{
  "pixel_unshuffle": 2,
  "widths": [64, 128, 192, 256],
  "dropout": 0.1,
  "shampoo_beta": 0.95,
  "merge_dims": false,
  "one_sided": false,
  "max_steps": 17200,
  "decay_fraction": 0.2,
  "weight_decay": 0.3
}
Rows from block 4 of a small segmentation model, named by matrix and row number. Rows with one number belong to one channel. Each number is 128 + 24 x the weight over its row's rms, rounded and kept within 0 to 255. All counts start at 0.
After each channel's rows are labels from the 100 images, of 14848, where the channel reaches its highest value: "strongest on" is what is common among them. Only what is clearly more common there than usual is listed. The data: rendered rooms with furniture. In brackets: how many of the 100, against the usual share in percent.
# convs0: first 3x3 conv (model.mid.1.convs.0.weight, 256x256x3x3, each kernel summed), inputs 64-127
# convs1: second 3x3 conv (model.mid.1.convs.1.weight, 256x256x3x3, transposed, each kernel summed), outputs 64-127

convs0.35 [181 185 167 127 130 153 146 145 107 166  97 129  29 103 140 112 118 160 100 131 103 129  93  91 135 134 116 135 169 106 164 152 132 124 141 139 134 148 184 127 136 131 173 156 146 133 103 155 175 103 123 130 125 120 162 152 165 125 107 127 103 140 130 136]
convs1.35 [139 117 124 100 167 115 100 118 132 152 196 164 202 136 126 140 125 146 134 155 160 118 156 168 117 181 139 119 147 112 140 134 136 113 150 138 114 131 162 165  88 157 103 151  82 116 122 129 128 167 131 143 130 123 160 105 109 161 136 151 112 151 113 153]
strongest on: white walls (29 vs 7.8)

convs0.85 [ 89  68 131 119 125 138 113  90  87 122  82  98 125  89 111 122  79 141 108 124 129 123 164 101 148 141 145 143 116 133 155 117 118 126  88 156 147 124 144 113 109 143 110 139 169 165 143 161 124 131 157  82 109 121 107 112  95 127 149 170  97 122 190 135]
convs1.85 [148 107  91 146 148 114 145 138 133 149 123 140 124 117 150 154  99 122 140 103 122 120  93 138 121 104 176  99 129 142 142 166  97  77 118 148 167 161 135 113 130 109 120 117 177 120 205 138 147  88 116 130 152 122 121 145  91 129 132 128 163 131 138 138]
strongest on: sofa (39 vs 15.2); largest object: sofa (28 vs 8.8)

convs0.152 [ 89 121 155 104  99 129 118 100 103 130  95 159  98  43 153 139 115 121 127 108 127 130 154 160 119 154 100 142 157 139 116 160 141 148 105 140 131 130 121 101 120 103 122 151 177 101 132  99 128 172 113 101 141  91 117 113 141 108 127 166 171 105  90 134]
convs1.152 [185 149 130 145 119 138 157 116 105 129 120 134 125 170  86  82 118 123 144 108 133 110 122  79 154 119 127 116 102  92  96 112 103  75 112 149  98  95 168 122 117 152 138 144  90 104 149  89 118  83 124 172 129 140 177 124 148 122 117 125 132 153  94 145]
strongest on: count: four (44 vs 18.4)

convs0.124 [142 136 125 124 129 155 126 125 123 148 159 152 102  28 107 132 119 176 126 153 117  99 147 121 149 119 131 125 154 135 140 138 159 109 126 106 131 120 123 133  86 181 114 106 139 108 169 125 159 127 101  94 181 120 144  62 123 119 132  74 164 134 125 143]
convs1.124 [ 93  95 138 156 154 113 113 159 112 112 130 128 125 145 175 109 130 135 133 142  80 120 152 124 150 137 145 150 107 168 117 166  82  96 148 135 118 129 172 101 111 147 188 112 141 153  97  82 132 122  89 140 114 107 134 191 173 124 128 156 102 106 101  91]
strongest on: arch (33 vs 15)

convs0.208 [126 126 179 131 116 149 149 161  97 202 110 116 134 124 160  65 140  94 130 132 139 102 127 115 121 111 128 155  94 138  82  92 141  92  81 136 132 136 122 142 176 126 118 141 156 176 130 158 128  99  90 139 103 102 123 128 137 139 113 108 171 138 105 142]
convs1.208 [134  72 130 125 170 124 123 121 130  99 155 113 110 114 103  57 162 130 115 122 116 108 100 139 134 121 136 110  96 152 120 131 141 117 135 164 103 158 103 123 178  87 166 123 117 129 169 122 115 137  88 108 141 121 156 126 129  96 114 142 145 104 134 130]
strongest on: count: three (45 vs 20.9)

convs0.182 [143 108 131 100 106 124  79 139 108 173 118 122 128  96  92 113  97 115 135 151  81  98 151 107 141  98 174 119 121 133 152 118 124  75  83 156  98 114 111 130 100  94 123  80 143 143 140 123 123  87 140 133 104 117 133 147 134 148 100 125 136 138 145 118]
convs1.182 [152 155 109  81 190 116 139 129 162 124 168 136  80 153 120  92  97 121 160 112 103  97 168 118  89 129  85 114 142 130 111 103 156 107 143 161 136 151 131 173 114 108 114  98  95 113 124 154 132 119 112 121 101 119 124 149 105 126 112 143 130 138 124 108]
strongest on: count: four (41 vs 18.4); ladder (34 vs 15.3)

convs0.119 [ 96 121 129 113 106 116 169 181 129 114 115 115 123 155  84 128 112 164 143 103  89 105 120  71  84 131 142 170 112 152 106 149 135 104 114  91 107  95 121 130 121 112 152 110 133 130 108 116 159 144 130 105 157 149  93 131 152 154 176 111 121 137 166 122]
convs1.119 [113 133 184 151 151  83 145 151 190 161 190 166 130 119 129 101 124 129 129 123 126 119 128 100 138 112 111 170 128  93 149 139 140 103 158 156 102 108 111 128 129 113 123 138  97 111 120 142 129 126 117 152 149 139 174 127 131 146 135 143 118 113 103 159]
strongest on: barrel (36 vs 15.2)

convs0.90 [104 143 137 145 154 110 148  86 121 116 153 144 141 116  92 123 142 169 112 134 156 111 108 161 118 111  91 116 166 135 106 155 124  88  93 116 104 136 165 132 132 139 146 118 121 138 126 156 166 165 126 124 137 131  97 117 138 141 107 111 133 136  99 138]
convs1.90 [155 158  89 117  92  80 156 113 145 143 129 100 107 108 150 121 143 118 112 177 115 165 185 137 151 123 126 115 137 134 150  82 140 173 163 106 153 113  93  94  96  99 140 163  80 160 137 117  70 104 119 122 113 125 135 155 157 131 161 125 125 108 134 154]
strongest on: count: three (42 vs 20.9); white walls (25 vs 7.8)

convs0.120 [106 135 106 108 116 100 146 128 181 130 147 117  92 104  98 153 113 116 143 124  99 126 141 135 197 126 103 119 156 144 157 149 102 130 140 116  91  97 158 123 125 145 115 145 133 133  89 133 130 160 117 155 107 134 157 151 127  98 177 103 136 172 138 154]
convs1.120 [147 125 124 128 129  92  79 152 126 128 142 117 168 101 142 104 107 172 102 170 137 132 148 112 102 154 140 137 137 132 151 132 121 109 125 120 176  94 125 115 109 140  76 105 129 157 152 190 150 149 134 141 122 114 104  81 165  92 108 123 150 140 123  92]
strongest on: count: four (40 vs 18.4)

convs0.74 [148 120 145 113 158 135  90 102 143 128 125 140  85 158 104 179 134 146 106 117 152 116 101 141 157 138 107 108  87 153 141 157 129 113 144 161 180  73 149 115 139  99 132  92  91 135 133 134 156 136 117 113 133 132 127 119 123 141 129 129 107 155 105  79]
convs1.74 [102 156  94  80 148 160 161 121 136 141 161 149 122 113 114 108 144 119 142 112 139 114 140  93 158 116  85 118 120 149 134 149 154 110 145 114  96 144 157 129 110 128 170 118  98  81 130 159  68 124 109 141 135 126 109 133 137  79 122 128 106 127 147 121]
strongest on: white walls (46 vs 7.8)

convs0.58 [ 87 120 157 100 129 120 149 147 173 140 110 128 113  78 124 193 112 128 115 120 143 139 167 126 131 112  98  95  95 156 131 149 129 120 119  94 110 153 162 103 157 108 111 126 162 124 109 152 116 124 127 120 140 121 149 157 136  93 135 137 137 109 151 115]
convs1.58 [119  92 104  82  90 141 114 105  93 128 139 165 135 139 158 174 131 122 119 148 159 101 129 140  92  92  93 129  97 128 100 103 109 204 125 100 111 130 102 146 116 131 125 163 109  91 107 154 132 108 117 121 150 131 142 135 104 112 100  75 136 146 133 172]
strongest on: white walls (37 vs 7.8)

convs0.216 [105 177 172 161 135 128 147 176 126  82  97 112  96 115 123 172 143 161 129 116 143 130 108 126 108 145 150 119 137 164 126 156 123 117 105 121  95  94 118 111 118 113 122 123 118 190 133 154 159 105 157 133 146 125 171 111 120 123 122 106 146 152 118 143]
convs1.216 [161  95  90 130  94 117 169 120  91  98 110 132 145 170 160 166 130 106 181 128 149 127 145 179 139 103 153  83 130 126  94 160 159 121 161 126 170 118 103 129 138 125 164 132 181  98 138 146 120 127 119 140 130 122 129 129 166 156 143 115 107 163 140 116]
strongest on: count: four (43 vs 18.4)

convs0.206 [173 160 113 132 103 114 115 148 111 100 134 143 100  30 112 138  99 135 109  92 113 133 102 108 140 137 126 129  82 160 119 113 108  89 138 118 117 129 172 114  96 159 149 133  72 125 133 135 106 128 116  98 133 117 167 138 148 125 146 101 164 128 160 120]
convs1.206 [102 149  83 107 124 140  94 113 129 105  96 104 173 171 148 138 115 127 139  89 153 142  89 115 124 162 147 144 184  87 110 128 106 156 130 143  62 104 129 162 136 123 124 127 149 104 137 121 136 135 150 117 134  99 119 111 149 154 127 145  96  90 127 115]
strongest on: arch (36 vs 15); sofa (35 vs 15.2)

convs0.170 [146 119 129 105 168 157 150 170 175 135 158 114 160 186  82 123 155 101 165 120 102 108 104 142 150 120 118  96  87 106 107 138 139 174 118  92 115 127 159 159 103 148  96  96  84 120 125 120 116 108 169 121 114 137 128 130 143 144 136 139 106 124 128 133]
convs1.170 [122 155 127  93 138 103 140  84 117 135 156 126 171 145 180 119  84 142 106  91 169 129 120 147 127 164 140  83 117 128 124 110 164 150 108 127 128 117 114 131 112 143 107 134 138 119 126 152 133 118 139 138 144 124 103 167 131 151 104 103 116 104  68 104]
strongest on: count: three (44 vs 20.9)

convs0.202 [131 165 134 106 110 151 160 124 166 109 126 179 112  81 117 143 174 156 143 102 121 120 126 131 109 148 130 196 160 138 127 148 117 149 137 131 129 141 158 106 150 149 113 167 109 134 137 146 132 146 145 113 126  94 106 129 130 148 141 146 111 120 124 109]
convs1.202 [105  90 104 160 108 133 166  97  97 113 103 128 158  84 178 127 120 112 101 141 115  85 113 159 146 119 115  96  97  96 163 108 129 148 136 138 176 162 108 161 108 103 180 192 137 114 150 148 126 153 164 142 128 154 123 128 167 110 102 159 113 126 141 121]
strongest on: count: three (42 vs 20.9)

convs0.77 [ 95 143 112 112 123 140 101 165  95  82  97 118  87  41 137 118 112 116  99 139 148 156 107 133 161 112 126 139 184 154 113 137 119 119 127 128 118  79 145 198 139 156  64 148 145 157 178 113 152 123 115 102 131 118 114 150 140 120 163  98 180 113 125 151]
convs1.77 [129 161 143 144 149 154  84 147 132 113 136 142 122 112 129  84 150  98 114 131 113 158 127  84  92 116 101 148 157  92 130 118 109 107 109 138 126 126 148 122 127 125 105 147  90 129 119 137 119 102 128 135 116 133 111  91 119 146 123 129 126 165 156  97]
strongest on: count: four (51 vs 18.4); sofa (42 vs 15.2); largest object: sofa (29 vs 8.8)

convs0.9 [143 164 118  74 111 146 122 131 126 131 132 150 116 115 143 134 156 118 134 119 167 144 148 122  96 133 135  78 121 124 146 115 151 159 113 128 119 122 120 137 172 157 106  98 117 131 133 129 175 134 130 105 123 139 125 118 140 145 131 104 120 182 134 151]
convs1.9 [136 155 116  95 169 151 152 124  97 165  97 126 107 111 140 130 116 136 134 114 128 157 114 100 122 110 139 122 111 119 111 158 137 118 142 128  88  85 172 135 102 104  76 121  93 144 105 123 137 137 132  52 150 103 135 154 108 136 116 151 179 117 110 105]
strongest on: barrel (34 vs 15.2)

convs0.154 [153 121 168 124 140 158  92 136  89 157 130 150 133 115 191 138 162 141 143 142 110 116 103 163 135 125 132 145 113 102  88 159 136 142 108 131  95 171 121 124 118 158 169 124 137  98  71 115 141 147 147 193 114 141 113 113 116 131 120  75 137 114 146 121]
convs1.154 [118 151 177 119 102 110 136 114 162 159 148 146 100 139 113 151 137 125 116 127 124 135 117  95 125 119  95 160 159 132  99 148 126 169 138 164 153 107 107  96 139 127  82 110 103 127 128  79 128 117 148 102 159 128 140 117 143 140 139 134  77 133  88 110]
strongest on: white walls (30 vs 7.8)

convs0.110 [114 108 121 122 120 116 113 155 164 159 109 116 108 130 105 125 136 145 134 153 118 108 105 142 138 148 100 112 118 108 122 130 117  91  99 107 168 153 156 133 161 101 155  97 102 156 120 139 109 110 116  99 104 170 104 129 165 155  81 134 147 105 122 116]
convs1.110 [140 143 124 136 146 151 156 149 142 134 173 174 100 109 116 158 119 116 125 135 168 135 106  92 163 110 131  61  87 105 121 139 140 143 139 108 129 135 132 158 125 160  73 154 138 114 112 127  94 123 154 156 150 124  97 145 110 103 126 147 126 158  96  45]
strongest on: count: three (44 vs 20.9)

convs0.231 [144 180 144 102 149 134 130  96 148 152  90  93 103 151 106 139 154 131 162 104 139 128 168 118 155 152 109 118 116 135 125 118 101 130 112 113 140 125 200 128  83 101  82 135 145 129 143 103 171 159 118 102 161 119 172 155 148 143 129 112 114 123 110 107]
convs1.231 [126 117 116 111 103 120 129 160 142 112 166 113 140  95 140  92 100 117 113 140 129  90  96 120 130  88 103 125  89  95 149 127 128 101 116 123  81 114 105 157 112 131 158 140 154 127 100 157 121 135 151 185 119 122 104 120 126 111 125 107 159 146 116 129]
strongest on: count: four (41 vs 18.4)

convs0.138 [122 129 177 110 103 113 122 109 146 150 124 109 101 153  87 162 112 144 125 106 111  73 134 115 146 105  95 148 173 158 125 117 143 134 119 161 139 153 133 148 139 110 138 123 153 133 122 115 131 102 129 137 136 137 111 118  99 163 138 135  84 139 143 170]
convs1.138 [ 86 109 129 108 107 147 109 146 175 125 104  72 153 130  92 179 176 170 101 147 101 119 159 151 156 117 136 135 138 151 119 149 148 113 145 156 166 123 135 128 166 145 149 113 150 183 174 148 123 126 121 104 135 122 172 134 129 114 158 134 132 122  96 138]
strongest on: white walls (30 vs 7.8)

convs0.205 [134 126 164 117 123 106  93 110 182 110 127 154 132 161 134 115 154 133 132 130 132 137 135 141 117 109 172 124 143 137 183  87 163  94  92 137 144 119 153 117 107 124  98 126 107 129  85 175 116 128 130 118 146 133 134 133 154  95 120 129 113 114 117 145]
convs1.205 [135  94 127 154 105 121  96 157 122 132 182 141 122  90 154 101 100  92 128 147 119 132 127  78 157 124 128 110  64  92 149 127 133 182 113 148  93  89  71 137 114 112 151 193 107 144 113 125 120 119 117 162 134 141 107 121 107 112 108 108 159 116 140  86]
strongest on: white walls (30 vs 7.8)

convs0.50 [153 167 126 136 150 120 123 171 148  90 130 111 114  64 156 137  97 116  91  71 113 173 143 125 108 116 116 142 135  95 134 114 115 131 118 132 142 118 107 151 115 109 127 104 115 108 152 112  99 117  94 137 154 106 126 109 126 135 141 152 183 136 120 117]
convs1.50 [116 129  90  84 111 150 144  98 122 114 111 103 124 140 139 160 123 108 150 153 131  97 129  55 137 109 121 155 144 113 104 131  98  99 144 115 102 108 139 114 134 122 135 153 140 101 120 126  90 109 155 110 126 167 108  88 178 106 123 155  73 122 120 129]
strongest on: sofa (35 vs 15.2)